Weights of a small audio frame classifier.
Model: 1.77M parameters, arch ecapa_tdnn, norm batchnorm, depths [8], widths [256].
Training: soap at rate 0.0012, batches of 256, held-out accuracy 96%.
Data: trained on melodies that start on their tonic, played by one synthesised instrument, 100.3 epochs.
Rows from block 5, named by matrix and row number. Each number is 200 + 40 x the weight over its row's rms, rounded and kept within 0 to 999. All counts start at 0. After the name is the row's rms in percent of the matrix's.
# mid20: scale 3 width-5 conv, dilation 4 (model.blocks.5.mid.2.0.weight, 64x64x5), inputs 0-21, a 5 kernel for each
mid20.1,101,184,152,163,184,143,169,186,222,130,190,217,292,173,278,180,200,180,189,231,175,223,211,163,258,174,247,248,179,232,192,181,178,206,140,191,224,186,166,150,144,200,229,178,201,161,191,219,186,126,183,208,194,176,100,216,189,192,296,121,181,256,280,226,196,278,197,227,188,191,163,209,240,192,191,221,222,199,165,223,193,206,149,222,252,230,154,218,256,263,189,278,185,261,117,179,186,156,224,246,303,206,189,202,249,197,170,217,217,204,240
mid20.2,104,247,171,216,220,212,197,163,99,237,202,197,183,279,204,176,150,207,188,178,262,199,164,189,148,248,268,169,203,178,278,266,198,149,198,237,162,176,127,237,274,176,198,175,203,206,119,218,173,274,173,238,139,170,250,145,154,126,171,192,164,225,170,171,230,183,145,216,220,203,206,232,144,142,172,250,192,189,190,157,221,258,161,190,114,199,160,235,247,207,218,253,210,196,176,197,226,208,223,201,218,144,210,180,182,245,172,213,164,184,168
mid20.3,103,245,152,186,173,219,183,121,263,217,231,196,222,208,226,158,213,122,220,191,160,144,184,137,203,169,181,133,259,205,189,206,111,178,220,183,168,144,200,224,158,162,151,172,194,173,195,151,205,261,245,153,237,188,181,167,197,201,195,197,176,240,173,223,163,205,245,267,166,168,282,203,278,168,175,164,267,203,192,231,245,213,209,167,202,157,219,204,184,246,158,187,280,189,252,204,213,178,215,166,206,158,147,206,172,178,221,229,242,138,199
mid20.4,094,256,234,180,146,139,229,230,135,244,263,234,212,235,173,173,215,204,203,211,170,167,176,202,219,189,231,195,202,161,234,245,156,181,235,263,166,186,169,207,188,129,181,228,192,221,182,206,210,270,174,125,135,198,208,217,249,212,175,175,233,113,184,263,143,200,200,144,221,228,237,218,119,252,210,180,209,210,199,240,206,207,243,165,219,174,157,274,291,271,183,177,215,236,228,115,238,182,233,145,176,263,174,237,256,216,231,252,193,195,235
mid20.5,100,265,110,202,180,233,209,91,168,230,238,156,108,229,159,173,135,183,216,235,211,225,183,240,196,195,202,219,191,157,231,247,243,275,145,168,242,237,217,165,146,232,185,207,239,184,214,184,219,196,259,159,153,204,258,206,216,203,232,206,239,194,198,207,194,164,171,217,164,273,210,254,183,266,202,252,235,231,233,208,138,222,240,230,131,212,237,172,147,289,176,240,260,241,139,123,188,179,210,227,238,226,246,177,203,235,108,242,210,202,251
mid20.6,095,216,153,173,179,221,99,160,200,214,229,156,253,162,115,222,211,221,228,276,189,209,187,193,210,130,236,184,158,244,253,198,222,154,232,171,217,206,161,172,170,168,199,286,162,185,204,174,171,189,152,166,204,174,258,101,181,203,147,211,212,151,229,179,180,156,258,171,183,221,155,206,164,190,214,235,177,217,169,130,197,290,187,206,194,155,246,233,192,177,244,207,158,196,229,250,163,253,201,144,230,156,173,166,254,222,164,151,211,282,229
mid20.7,104,261,208,186,214,213,179,134,200,242,186,163,182,225,108,227,138,237,188,196,159,175,214,147,133,245,218,127,272,153,178,95,266,147,145,205,214,243,249,159,228,144,166,212,170,248,158,250,198,167,201,219,185,237,259,191,155,221,275,162,217,187,170,213,209,178,281,210,176,179,144,261,234,183,202,194,144,233,125,192,229,181,260,247,151,142,180,153,171,208,261,194,241,192,232,237,147,231,173,260,253,145,153,170,268,228,233,247,204,202,167
mid20.8,101,263,228,154,116,254,225,221,140,220,146,208,189,222,249,178,148,293,168,229,212,217,147,297,143,234,200,217,173,216,218,226,234,180,189,175,198,177,161,260,222,260,166,200,119,237,205,111,302,166,192,229,161,197,178,147,224,251,221,189,149,219,216,159,206,184,163,173,217,193,163,204,238,180,140,185,130,268,242,181,154,151,185,185,217,153,191,264,130,171,141,236,203,138,208,240,255,181,158,241,179,199,177,203,162,236,142,193,155,265,124
mid20.9,099,255,155,209,254,218,182,216,235,165,278,141,261,177,196,232,207,206,281,169,198,195,251,238,197,199,204,234,169,221,142,212,170,209,136,228,198,142,223,219,197,187,228,203,235,175,283,204,201,256,167,200,170,210,199,266,176,207,258,217,151,82,207,287,198,175,270,195,171,176,222,217,157,213,252,190,161,311,197,194,207,187,201,232,142,139,157,254,223,184,190,169,292,185,153,158,220,170,216,227,204,145,249,225,215,148,270,216,181,240,215
mid20.10,103,306,213,182,204,219,191,256,189,153,150,211,241,156,200,155,274,194,238,204,206,168,247,235,221,151,144,279,149,189,240,190,136,329,148,208,212,227,94,240,202,204,189,163,179,194,194,251,220,142,246,231,185,219,218,217,201,182,210,183,155,214,119,208,201,180,200,209,196,209,164,215,224,193,233,170,183,139,226,197,265,209,212,178,274,169,161,221,195,198,167,213,185,214,215,221,140,250,201,261,196,197,188,190,178,203,194,241,242,132,202
mid20.11,099,208,202,274,186,127,117,209,252,207,175,288,108,245,189,200,272,141,203,198,234,219,229,156,183,187,246,203,217,253,181,197,182,224,235,178,178,216,175,234,194,206,182,213,191,183,106,157,225,207,196,191,217,180,190,179,165,142,240,167,146,225,215,234,130,232,302,204,156,215,205,145,240,252,219,211,164,230,210,169,247,158,241,133,230,206,260,177,122,153,215,271,192,242,215,157,201,240,203,233,189,171,149,144,250,207,292,175,144,222,196
mid20.12,100,197,240,236,170,197,254,238,206,213,180,134,228,256,189,118,183,262,206,178,139,206,249,222,120,281,236,116,191,211,220,202,215,190,154,204,167,244,171,203,219,233,171,142,244,175,178,215,251,224,196,245,208,223,121,226,177,193,236,229,138,212,180,247,190,207,184,179,197,246,243,194,224,195,128,158,229,172,159,229,291,240,138,203,146,169,255,134,253,220,178,216,234,153,242,186,216,221,264,245,213,217,179,241,224,209,206,142,253,200,145
mid20.13,106,234,206,160,223,238,227,194,171,214,223,183,185,161,215,222,265,136,170,269,212,238,257,130,236,127,230,208,131,154,256,218,208,197,242,190,209,146,175,206,242,293,207,199,195,133,236,185,240,142,204,198,197,159,171,267,173,157,221,207,171,195,205,204,212,175,162,246,228,182,223,187,124,172,203,200,149,243,238,184,177,167,211,155,249,207,258,154,193,150,147,175,233,207,169,146,284,206,94,222,172,191,148,208,197,210,243,156,194,298,235
mid20.14,107,185,238,220,252,195,294,225,196,160,98,182,240,167,197,205,174,260,154,167,196,207,196,168,238,226,98,239,196,174,238,213,252,111,261,233,211,218,166,204,178,163,223,229,154,193,269,153,155,224,236,148,295,154,201,198,161,189,200,230,208,229,225,150,261,148,156,211,217,192,217,228,233,159,224,237,229,174,150,154,218,124,228,218,238,141,198,201,210,257,161,157,231,144,208,235,144,189,182,173,226,256,276,215,174,191,210,232,188,212,221
mid20.15,101,168,250,110,144,218,196,272,163,168,192,218,162,225,220,193,223,199,150,192,192,263,209,235,191,183,186,232,179,221,191,190,225,215,238,220,184,150,185,167,162,188,153,231,182,195,157,145,146,216,234,190,152,159,200,161,163,133,155,183,252,178,224,239,185,179,285,199,208,191,203,234,286,212,224,276,253,228,221,228,242,221,181,173,207,185,241,220,142,216,215,160,155,231,138,203,153,206,152,178,198,229,175,183,140,161,246,245,113,274,209
mid20.16,094,181,164,199,283,172,173,175,270,200,207,132,226,222,226,175,139,207,224,183,234,195,127,269,276,243,230,204,249,157,158,212,230,261,160,210,181,246,227,197,120,199,180,250,148,185,159,132,208,144,262,168,161,225,238,174,158,230,225,226,120,198,194,125,266,166,219,196,180,206,232,201,221,183,139,258,236,184,106,187,200,204,177,181,214,151,220,194,123,150,134,155,209,223,223,239,214,225,203,267,152,198,250,185,212,202,223,191,214,195,183
mid20.17,099,202,186,252,213,196,239,213,227,230,201,112,260,230,134,218,163,159,277,163,156,193,205,311,213,216,164,149,237,193,166,180,157,231,168,190,128,271,232,239,231,154,77,233,205,197,113,159,273,232,132,265,243,187,212,164,165,245,214,214,277,198,189,224,255,206,193,185,184,134,170,180,143,248,252,181,219,218,188,234,188,255,228,170,170,147,210,155,149,185,220,141,185,160,287,207,243,215,150,238,182,195,197,152,190,226,207,226,180,218,158
mid20.18,103,239,159,195,198,205,185,240,224,210,180,156,259,180,123,272,260,232,189,176,271,206,212,111,187,227,105,240,230,231,238,246,172,199,191,241,177,265,288,108,139,250,181,221,172,215,170,141,109,152,239,149,177,283,215,282,191,179,183,209,204,242,107,244,169,230,239,180,188,172,244,177,195,176,217,170,191,144,208,151,185,221,196,281,165,198,204,184,179,315,238,126,258,190,198,184,170,224,190,172,209,124,219,216,224,189,149,250,195,218,187
mid20.19,101,158,211,189,102,193,155,104,174,263,266,274,126,169,172,226,208,247,248,178,210,214,193,142,219,220,221,203,200,260,215,188,188,182,157,242,163,192,214,154,168,213,255,158,167,125,240,116,228,241,196,145,237,112,231,208,151,174,264,240,122,189,188,135,234,231,137,165,161,178,186,241,157,199,260,191,221,227,255,162,199,166,213,157,172,265,223,214,145,263,231,134,254,221,201,187,184,180,221,214,150,161,260,120,259,240,263,164,159,158,175
mid20.20,104,266,217,262,183,151,255,197,189,200,159,235,180,226,147,191,247,195,217,220,129,136,244,182,223,194,198,196,142,219,192,201,251,243,158,165,171,235,198,204,204,175,232,240,270,222,187,116,167,178,206,242,236,225,124,248,147,248,177,201,192,172,222,240,210,243,165,144,158,257,210,148,250,139,246,203,169,236,204,197,195,182,186,182,212,201,181,190,210,186,226,243,209,310,209,226,177,162,186,229,236,196,222,216,270,153,155,179,204,165,178
mid20.21,092,219,149,158,169,253,242,222,154,180,266,178,161,154,227,225,213,143,149,108,189,186,243,165,124,122,204,145,154,216,190,214,285,248,165,193,148,197,141,204,193,205,176,189,147,211,264,188,146,220,174,239,146,238,169,224,224,256,224,247,240,118,249,154,212,232,202,224,270,155,245,200,178,227,173,270,196,236,241,204,182,186,178,250,168,171,192,106,296,196,219,248,132,219,178,171,153,243,155,180,204,171,237,231,228,129,206,161,291,222,226
mid20.22,099,237,205,136,148,209,241,120,100,176,189,177,130,150,205,247,118,207,221,138,253,249,204,198,185,162,206,169,208,257,222,193,190,225,222,193,205,173,188,234,201,187,180,182,264,155,192,144,196,203,202,181,201,234,221,241,170,229,172,256,185,208,208,197,235,183,202,154,260,198,243,181,206,128,165,191,260,213,242,129,192,187,185,186,200,184,139,97,153,251,208,239,122,265,256,159,181,168,284,125,188,221,187,242,160,198,316,230,144,172,198
mid20.23,102,174,236,168,198,132,184,215,180,109,249,220,184,180,144,279,171,257,227,255,118,147,287,155,248,194,172,213,140,230,199,224,146,165,207,156,216,176,272,270,201,187,191,187,228,244,197,209,222,247,131,177,183,208,159,146,233,215,218,201,180,171,189,246,185,202,143,240,146,251,244,180,192,117,229,165,182,185,212,222,221,204,291,180,82,181,143,219,179,267,211,180,175,228,185,206,192,168,182,228,207,205,235,198,195,210,190,278,156,242,235
mid20.24,098,129,177,285,203,241,227,157,143,241,184,223,194,203,196,166,268,163,185,244,148,244,173,193,226,166,182,202,240,159,169,164,249,151,158,197,230,254,176,195,192,212,174,137,187,141,205,212,154,198,246,222,241,183,218,212,131,205,183,158,282,226,225,212,192,127,141,204,225,186,188,198,183,174,294,172,179,182,182,219,230,223,157,219,236,249,185,181,158,195,222,201,253,170,160,190,202,158,181,158,247,237,166,226,220,216,228,198,191,191,222
mid20.25,100,260,206,227,268,143,223,259,194,145,175,200,166,157,218,182,250,216,185,189,197,194,186,228,175,170,193,210,282,193,174,274,213,277,218,155,215,157,268,249,226,213,235,218,209,205,184,258,145,163,208,212,216,141,218,151,224,170,236,234,188,216,227,158,117,209,173,232,198,196,196,218,277,209,198,150,212,228,237,142,189,168,173,221,242,238,337,165,200,191,160,229,182,48,236,151,271,211,153,203,224,249,210,227,211,202,99,238,182,132,222
mid20.26,103,210,199,157,233,144,184,184,201,252,199,207,139,218,237,240,242,220,100,260,239,178,203,214,174,223,220,190,201,151,282,200,160,161,200,172,149,176,266,237,236,151,135,185,229,233,185,134,259,182,248,259,110,191,190,222,157,162,233,254,187,175,131,194,296,190,263,139,217,178,187,155,151,188,195,255,257,158,190,161,159,172,214,203,230,171,227,115,231,223,204,215,220,144,241,293,178,246,162,242,221,190,208,212,244,173,277,181,231,266,207
mid20.27,096,211,187,241,192,256,194,180,217,249,214,209,207,184,166,256,226,150,178,196,188,238,221,205,207,130,209,133,220,192,268,187,232,163,203,262,170,229,159,148,241,189,181,235,184,252,251,281,237,219,254,192,213,236,251,205,86,190,237,179,201,196,183,181,233,162,207,155,218,213,257,159,193,249,269,229,188,183,192,150,157,138,175,198,230,111,165,206,191,190,199,173,157,194,214,179,160,154,194,150,178,169,208,127,224,105,157,188,234,164,214
mid20.28,106,262,192,153,110,236,203,227,208,124,177,154,229,176,239,245,201,217,192,229,232,204,196,234,215,179,142,211,247,192,196,164,194,273,204,185,239,164,206,225,214,268,153,239,243,150,236,172,178,280,175,230,161,173,248,208,297,196,154,197,175,224,278,233,130,187,124,186,322,245,97,276,265,147,227,175,301,222,195,232,174,270,224,219,154,132,141,208,180,250,182,165,133,179,229,153,223,144,206,192,223,198,175,290,184,245,238,142,202,131,162
mid20.29,102,178,201,230,183,220,221,165,250,223,217,159,145,190,265,161,183,198,216,268,210,138,138,254,205,210,196,209,222,250,182,88,265,217,255,295,167,198,264,233,149,238,214,168,201,213,190,215,218,170,301,260,190,216,181,160,246,234,201,175,264,127,217,161,198,233,188,179,125,217,243,146,216,242,225,270,179,181,184,238,221,193,201,237,230,220,167,130,162,132,209,207,247,213,180,135,242,227,211,177,158,278,172,244,200,299,241,200,234,190,150
mid20.30,102,205,129,210,123,247,160,144,187,192,176,178,203,203,137,210,143,202,249,229,137,248,243,234,223,141,163,223,245,213,161,224,187,164,220,203,269,148,292,182,248,228,177,152,162,180,144,195,233,206,209,225,147,168,215,199,173,118,226,280,177,174,242,172,192,189,241,189,163,183,222,186,249,173,136,284,196,151,188,178,240,139,304,180,188,241,129,181,269,202,215,182,195,169,201,257,178,188,243,175,223,193,228,210,175,139,131,217,255,226,262
mid20.31,101,196,226,217,110,167,198,187,155,192,177,146,171,183,206,186,167,249,140,200,276,217,193,167,212,145,150,204,190,224,183,179,199,219,220,187,138,275,148,210,148,162,256,217,216,166,224,173,175,162,221,211,198,231,213,237,134,131,208,168,163,225,108,234,133,189,165,187,190,205,174,275,236,115,249,190,193,181,207,159,210,215,193,168,126,267,282,248,243,269,231,214,180,256,204,262,190,151,215,163,206,155,211,214,193,213,258,168,95,180,215
mid20.32,093,200,213,207,209,162,193,169,165,163,277,193,225,240,188,133,241,202,242,254,189,197,273,166,192,163,209,166,143,213,224,168,132,203,274,192,189,166,204,192,207,232,170,259,264,207,184,179,225,147,152,170,190,283,159,197,183,212,269,223,119,197,267,203,203,208,130,198,246,161,148,196,110,152,156,151,290,203,193,199,206,205,150,154,199,202,176,271,212,194,230,231,197,232,251,208,225,198,299,191,167,256,242,198,240,204,199,265,103,251,146
mid20.33,098,242,162,257,231,188,150,247,227,270,149,179,139,214,166,241,141,174,186,200,223,260,134,166,118,223,139,131,223,156,282,187,190,163,142,233,227,188,258,247,157,178,116,248,268,158,198,219,198,196,163,144,197,195,221,170,164,176,239,184,266,200,168,271,122,181,256,226,196,219,152,209,148,240,157,167,189,258,229,193,211,201,188,192,211,155,266,211,127,205,182,188,285,219,132,138,173,255,219,189,220,217,176,261,169,150,242,206,199,175,226
mid20.34,098,139,207,197,199,161,236,156,239,237,208,190,208,119,179,206,224,284,216,151,148,239,204,181,241,210,162,201,195,165,204,214,158,163,119,197,157,179,202,201,181,215,166,191,197,170,166,195,185,223,195,118,154,184,241,154,198,209,259,117,234,197,220,162,238,252,271,211,133,214,148,268,245,201,213,177,197,204,260,211,168,194,181,120,262,156,141,243,230,158,205,252,225,220,160,241,278,193,171,267,129,160,182,182,197,211,229,207,199,172,204
mid20.35,104,193,206,257,204,107,272,156,203,195,194,212,205,150,199,190,148,141,196,147,205,171,150,114,206,203,207,222,209,204,149,140,134,234,187,260,179,169,265,223,250,140,270,159,215,170,218,228,144,175,171,168,170,180,219,174,187,176,226,168,241,164,234,131,195,180,150,192,249,187,201,245,164,194,211,209,181,254,144,258,169,180,200,164,206,194,185,173,175,259,230,252,243,203,278,180,173,201,123,228,112,246,172,176,267,168,136,212,270,221,189
mid20.36,100,233,163,287,192,192,209,294,181,172,206,247,241,155,167,131,190,260,220,154,186,235,253,207,200,224,227,171,200,200,188,182,169,199,192,205,193,195,139,187,178,276,252,179,116,245,168,173,250,175,129,222,225,280,241,239,187,126,255,192,278,163,203,221,250,200,246,248,253,125,227,231,229,243,124,223,283,86,217,156,224,266,247,164,239,164,203,205,135,269,171,184,106,207,157,237,184,165,186,210,197,206,149,237,222,196,152,152,218,198,194
mid20.37,104,213,185,228,182,188,273,107,194,172,230,221,185,217,249,170,193,175,203,166,188,190,200,205,212,236,257,210,236,144,133,186,210,306,176,179,150,165,236,200,203,228,199,170,172,204,108,140,155,205,188,171,140,222,259,178,221,172,159,190,221,174,168,302,145,227,225,175,175,263,198,206,193,170,282,243,295,150,117,256,154,182,210,256,224,171,201,168,205,110,186,240,194,169,224,201,283,166,191,211,175,155,223,220,160,268,224,237,240,183,173
mid20.38,092,189,168,121,209,263,109,249,224,178,219,188,216,212,208,213,188,212,235,239,201,303,217,139,178,209,229,147,221,267,178,168,199,242,131,253,198,168,187,172,247,197,140,261,229,136,211,213,222,199,164,178,155,140,191,156,224,235,210,269,251,198,226,238,190,184,177,158,141,202,248,201,264,201,182,216,120,269,157,215,185,180,273,197,142,200,282,166,213,215,204,177,248,132,160,211,218,193,191,206,153,297,229,261,183,156,223,238,152,169,182
mid20.39,095,178,183,233,163,183,216,204,181,231,170,189,237,203,186,201,181,214,163,220,96,162,223,139,218,210,146,124,200,208,196,196,215,136,215,212,294,131,224,175,212,233,190,240,173,209,246,185,227,179,233,120,150,140,204,197,138,192,176,179,287,210,180,260,202,260,193,194,273,151,210,222,173,230,154,197,261,267,236,96,225,222,200,166,274,213,230,190,281,184,177,248,185,242,157,159,213,202,174,133,278,189,226,255,293,220,239,195,103,202,173
mid20.40,098,197,182,195,172,159,201,164,205,149,232,153,188,152,213,202,153,165,217,225,275,214,229,240,210,216,244,226,237,192,248,173,207,85,184,231,198,161,257,257,240,157,152,232,202,249,252,215,184,197,203,149,180,185,225,182,176,204,204,169,205,176,153,175,247,242,195,176,129,188,179,203,224,153,259,190,252,148,146,231,176,146,151,265,178,184,200,168,177,164,205,187,180,202,199,241,228,231,177,129,210,202,141,264,163,151,205,182,111,197,220
mid20.41,102,259,202,273,159,269,213,249,230,238,170,242,226,236,205,153,154,261,192,227,205,200,206,218,172,212,175,191,274,219,213,185,235,219,171,140,112,255,203,186,190,151,214,152,156,241,239,170,161,213,222,171,212,219,182,175,206,199,209,202,264,141,166,192,193,187,217,249,184,170,189,151,237,223,221,217,262,185,187,226,232,236,147,223,186,187,174,255,151,140,211,268,259,178,274,229,175,163,195,216,167,174,164,212,166,181,134,158,164,199,159
mid20.42,099,189,203,198,268,207,183,193,132,245,167,160,198,205,205,154,286,199,201,227,207,188,203,276,253,124,159,225,208,215,220,198,164,209,169,250,154,221,131,300,159,103,157,174,244,160,137,267,243,215,185,200,185,202,142,175,207,252,157,158,201,156,182,248,245,194,234,195,207,225,168,217,218,203,166,200,218,200,210,198,251,204,148,266,215,179,165,196,214,205,206,174,180,135,178,235,278,157,234,182,192,161,237,249,244,185,234,160,198,241,220
mid20.43,095,168,222,179,211,171,241,211,273,233,252,216,253,238,196,206,163,205,264,206,192,230,191,233,216,186,192,191,140,205,240,224,244,277,235,204,280,218,196,162,176,131,185,145,222,227,207,214,141,163,240,173,219,304,227,222,169,170,188,227,215,227,247,147,144,234,134,187,198,158,211,222,198,130,179,168,218,160,163,213,184,146,180,216,273,167,219,202,208,185,243,217,116,257,236,321,217,206,113,175,147,195,207,247,223,239,181,153,151,157,213
mid20.44,098,172,221,186,215,211,190,173,200,198,175,198,170,103,214,252,204,233,167,253,247,220,228,159,236,219,150,267,190,167,190,197,156,184,202,199,110,103,207,199,251,240,123,142,251,245,170,193,144,244,185,213,169,253,232,253,191,304,170,162,260,218,155,161,208,168,156,227,101,248,227,185,109,266,198,172,146,225,184,177,240,191,176,161,254,146,176,184,298,203,258,260,186,206,214,144,183,193,215,200,158,185,197,276,199,233,212,226,133,186,171
mid20.45,102,202,190,183,224,241,151,205,172,167,208,210,229,158,237,129,160,234,219,209,194,301,202,194,177,195,202,238,172,210,160,209,180,155,161,179,267,143,224,210,139,200,217,237,210,164,165,166,174,235,174,184,167,195,165,267,268,160,149,247,257,260,204,205,229,210,281,194,268,176,99,168,189,158,175,251,261,167,232,241,263,249,179,128,259,194,231,198,184,248,195,135,209,256,288,161,242,209,193,215,136,156,222,203,140,188,207,264,193,187,143
mid20.46,100,212,216,263,253,181,176,137,212,226,276,214,190,212,188,170,293,156,193,188,189,178,249,252,230,178,250,211,130,180,185,181,216,210,182,206,223,141,206,180,213,172,170,248,221,198,271,218,218,218,163,203,135,228,216,277,243,194,185,281,172,222,207,208,155,181,147,206,206,215,226,211,250,198,144,173,107,186,117,183,191,201,200,176,206,171,165,192,242,207,242,265,217,226,194,187,116,187,143,291,128,181,173,174,202,192,274,220,211,263,209
mid20.47,103,191,227,256,143,178,178,182,247,208,195,127,188,239,225,220,159,195,148,235,241,220,206,268,203,141,152,241,205,223,190,151,148,151,276,174,223,173,253,132,181,185,156,204,136,226,188,218,173,265,154,261,225,229,228,172,143,228,180,256,233,192,253,247,160,214,234,142,188,229,172,240,214,180,190,239,158,229,270,166,275,255,166,201,190,264,165,251,234,163,192,232,154,144,143,266,143,269,198,159,207,150,282,217,233,196,219,216,202,242,255
mid20.48,099,186,190,203,282,136,203,191,147,234,211,212,282,183,197,153,159,188,185,225,225,180,130,229,224,229,249,156,246,213,209,153,160,260,112,197,226,240,183,222,190,204,229,179,177,287,244,270,161,146,175,202,168,224,144,210,156,287,171,171,207,226,179,244,192,272,194,200,142,199,203,129,151,207,160,220,224,170,239,294,211,186,228,202,240,217,191,234,173,212,242,102,201,154,183,208,178,219,237,208,235,223,190,233,206,224,189,143,193,181,284
mid20.49,095,227,150,166,157,245,241,259,287,291,223,242,230,101,199,193,169,295,252,205,231,184,262,237,181,269,197,260,187,248,172,217,278,214,229,163,230,184,208,157,206,198,262,177,191,159,223,215,185,229,250,169,197,129,205,147,185,228,304,147,189,100,190,154,230,182,149,229,150,209,172,205,218,215,182,186,162,173,182,160,250,183,146,149,182,174,192,180,234,206,249,226,223,272,217,229,224,234,177,234,206,244,208,172,245,187,222,266,142,209,221
mid20.50,099,207,216,187,216,200,216,210,213,214,214,164,234,181,250,237,206,172,128,173,186,214,206,212,204,234,277,233,268,181,159,200,141,153,168,179,202,242,125,193,97,245,204,215,135,171,132,275,220,154,189,144,172,120,163,233,218,149,177,144,279,195,198,127,231,193,201,232,239,111,140,271,242,148,175,211,175,232,224,205,158,154,177,225,225,185,244,206,224,260,203,182,223,212,188,188,198,128,240,179,236,216,152,147,203,148,211,269,220,151,173
mid20.51,098,163,222,215,208,164,208,265,220,201,198,220,151,172,217,203,212,244,225,177,208,261,222,167,235,223,200,211,268,170,193,204,250,210,216,167,196,218,219,215,181,218,242,246,180,203,218,175,127,208,191,190,271,123,219,76,255,248,244,158,224,286,214,246,91,190,213,213,186,201,207,167,194,228,287,152,135,173,276,244,155,287,165,157,142,222,227,240,156,220,164,192,198,165,158,241,181,147,217,233,251,183,188,198,313,166,246,223,146,171,202
mid20.52,101,247,183,200,145,185,159,171,265,229,187,222,176,211,135,205,164,121,200,191,247,214,158,161,221,228,105,218,183,205,227,172,296,161,220,242,213,206,206,196,192,186,202,266,190,201,193,240,200,197,142,147,202,215,221,183,151,224,166,279,174,144,240,229,184,209,210,251,174,211,151,188,171,181,233,184,233,189,246,237,206,259,262,236,286,136,218,114,168,194,225,160,230,184,154,245,207,211,232,169,226,174,83,132,235,208,159,235,218,229,170
mid20.53,104,185,288,211,151,154,237,245,191,101,185,83,249,242,174,163,221,157,195,145,172,195,195,158,243,166,161,183,156,262,177,165,173,192,137,196,236,198,177,155,230,159,204,191,247,229,148,231,151,200,133,188,181,152,240,139,191,195,193,250,150,150,206,231,179,253,270,297,189,154,153,182,155,218,136,230,238,166,219,178,213,158,171,235,191,229,184,176,185,246,216,222,144,262,235,269,257,186,206,169,231,228,124,198,228,207,214,204,144,242,191
mid20.54,098,227,239,178,159,233,203,263,236,209,154,165,166,177,139,280,248,168,186,245,173,156,177,213,184,306,239,201,145,208,157,236,198,178,214,176,175,241,159,260,170,226,144,246,226,215,185,208,162,149,275,180,232,179,223,113,230,231,280,171,248,124,149,211,228,164,145,140,230,234,229,154,193,221,210,211,226,176,179,198,240,163,256,225,274,230,152,172,267,215,157,118,164,196,189,173,243,242,173,158,221,213,259,176,180,166,203,119,165,246,177
mid20.55,101,208,265,157,88,187,190,229,176,223,178,208,248,169,198,187,157,202,192,257,241,210,217,115,269,155,234,198,117,171,273,216,218,202,109,178,202,234,215,180,250,180,263,216,158,162,224,183,166,219,186,236,169,152,201,149,241,168,200,172,189,254,130,209,190,223,234,164,197,124,225,179,219,194,227,301,242,218,133,225,233,212,199,209,231,183,211,259,191,103,195,213,242,234,183,187,197,213,229,225,292,205,298,132,164,240,274,204,147,276,175
mid20.56,099,154,163,172,170,220,233,202,186,283,186,162,189,260,153,182,217,181,231,213,110,242,132,166,222,204,180,248,158,193,106,212,201,177,207,194,187,210,184,166,212,106,126,164,97,184,333,204,250,224,216,244,217,152,225,135,170,196,121,165,189,213,214,204,213,184,204,247,195,184,224,171,189,165,132,180,163,170,217,239,190,242,172,135,196,196,263,191,143,131,203,119,213,169,230,182,150,178,283,215,153,247,271,210,210,180,177,202,265,163,237
mid20.57,101,247,201,187,159,203,248,204,208,179,181,168,269,171,213,223,142,164,163,227,247,173,210,190,172,266,150,208,258,247,222,142,247,190,190,205,91,265,233,197,302,188,207,140,181,115,179,186,239,164,176,242,178,217,151,143,191,144,216,247,180,181,229,172,193,165,136,161,207,167,244,251,166,230,204,193,149,204,230,171,244,180,209,164,126,199,234,122,220,230,263,269,171,205,233,179,246,118,203,259,170,186,219,202,229,158,81,223,209,202,254
mid20.58,101,216,209,122,229,145,122,125,191,204,207,197,228,195,237,197,225,264,230,169,242,232,172,168,234,205,130,175,186,192,192,206,224,132,228,132,212,140,219,177,190,233,211,154,233,149,189,137,133,246,211,240,162,268,217,150,241,192,164,190,205,144,197,223,239,113,166,246,232,262,210,257,232,166,205,147,211,169,156,229,196,210,182,168,265,181,223,211,236,204,243,196,216,251,248,153,255,228,250,171,253,234,171,110,231,278,173,192,228,138,238
mid20.59,098,194,175,196,200,110,167,189,233,165,195,187,292,212,125,176,191,254,235,177,218,198,185,82,287,264,135,217,257,245,193,165,130,237,184,174,159,154,275,171,185,212,202,273,158,227,146,177,222,155,209,201,203,208,204,187,156,233,161,194,211,223,262,219,224,181,217,197,178,290,162,186,154,263,170,188,216,265,220,240,208,203,213,138,126,229,171,222,168,171,235,219,179,139,147,219,175,183,249,134,160,201,128,223,186,174,215,127,243,179,213
mid20.60,098,213,160,165,174,263,235,140,174,233,234,202,210,169,196,196,194,273,154,186,216,174,188,220,162,264,188,164,182,237,192,175,222,224,181,168,193,206,270,248,178,182,218,234,225,187,252,169,199,168,186,213,253,270,169,278,241,286,202,210,193,241,157,205,181,239,238,238,227,164,342,111,191,168,159,262,154,186,225,232,125,148,179,171,179,229,188,201,210,228,223,220,198,192,136,286,96,243,147,247,220,259,190,163,303,247,224,201,197,225,152
mid20.61,100,140,199,275,212,158,158,201,280,211,227,158,158,129,195,211,210,230,162,256,209,161,287,256,168,207,242,266,115,239,198,146,251,229,194,158,255,195,211,193,222,150,206,194,194,194,271,211,156,193,187,194,195,170,258,147,164,196,232,144,156,252,237,173,227,201,258,166,241,238,201,193,232,171,224,226,170,195,298,153,260,258,275,116,189,192,212,207,118,240,237,240,169,231,198,192,229,245,158,195,237,227,143,204,191,185,172,224,268,135,240
mid20.62,100,209,199,194,184,265,222,204,179,239,165,127,138,213,190,250,204,261,162,176,262,209,177,178,256,192,188,214,204,126,210,218,174,212,190,161,208,205,240,201,139,129,198,261,160,200,258,193,181,153,232,128,191,188,178,168,179,215,268,211,187,125,153,261,164,149,192,136,227,195,192,174,236,255,171,234,210,192,224,165,226,211,202,215,229,204,215,143,222,171,252,205,182,257,194,253,188,222,168,187,107,241,200,259,198,177,193,228,173,177,203
mid20.63,101,175,190,175,138,235,177,188,230,192,182,251,207,145,172,243,170,255,134,255,150,183,203,200,220,247,216,197,265,253,201,118,263,172,191,216,139,160,280,196,144,221,225,158,173,150,288,189,185,247,186,220,208,101,237,185,202,261,130,272,244,175,142,244,156,233,210,243,182,259,153,289,186,125,245,190,175,195,210,160,241,162,158,165,265,191,145,237,213,181,206,150,197,170,223,161,202,136,184,152,271,205,150,273,139,165,208,288,176,196,222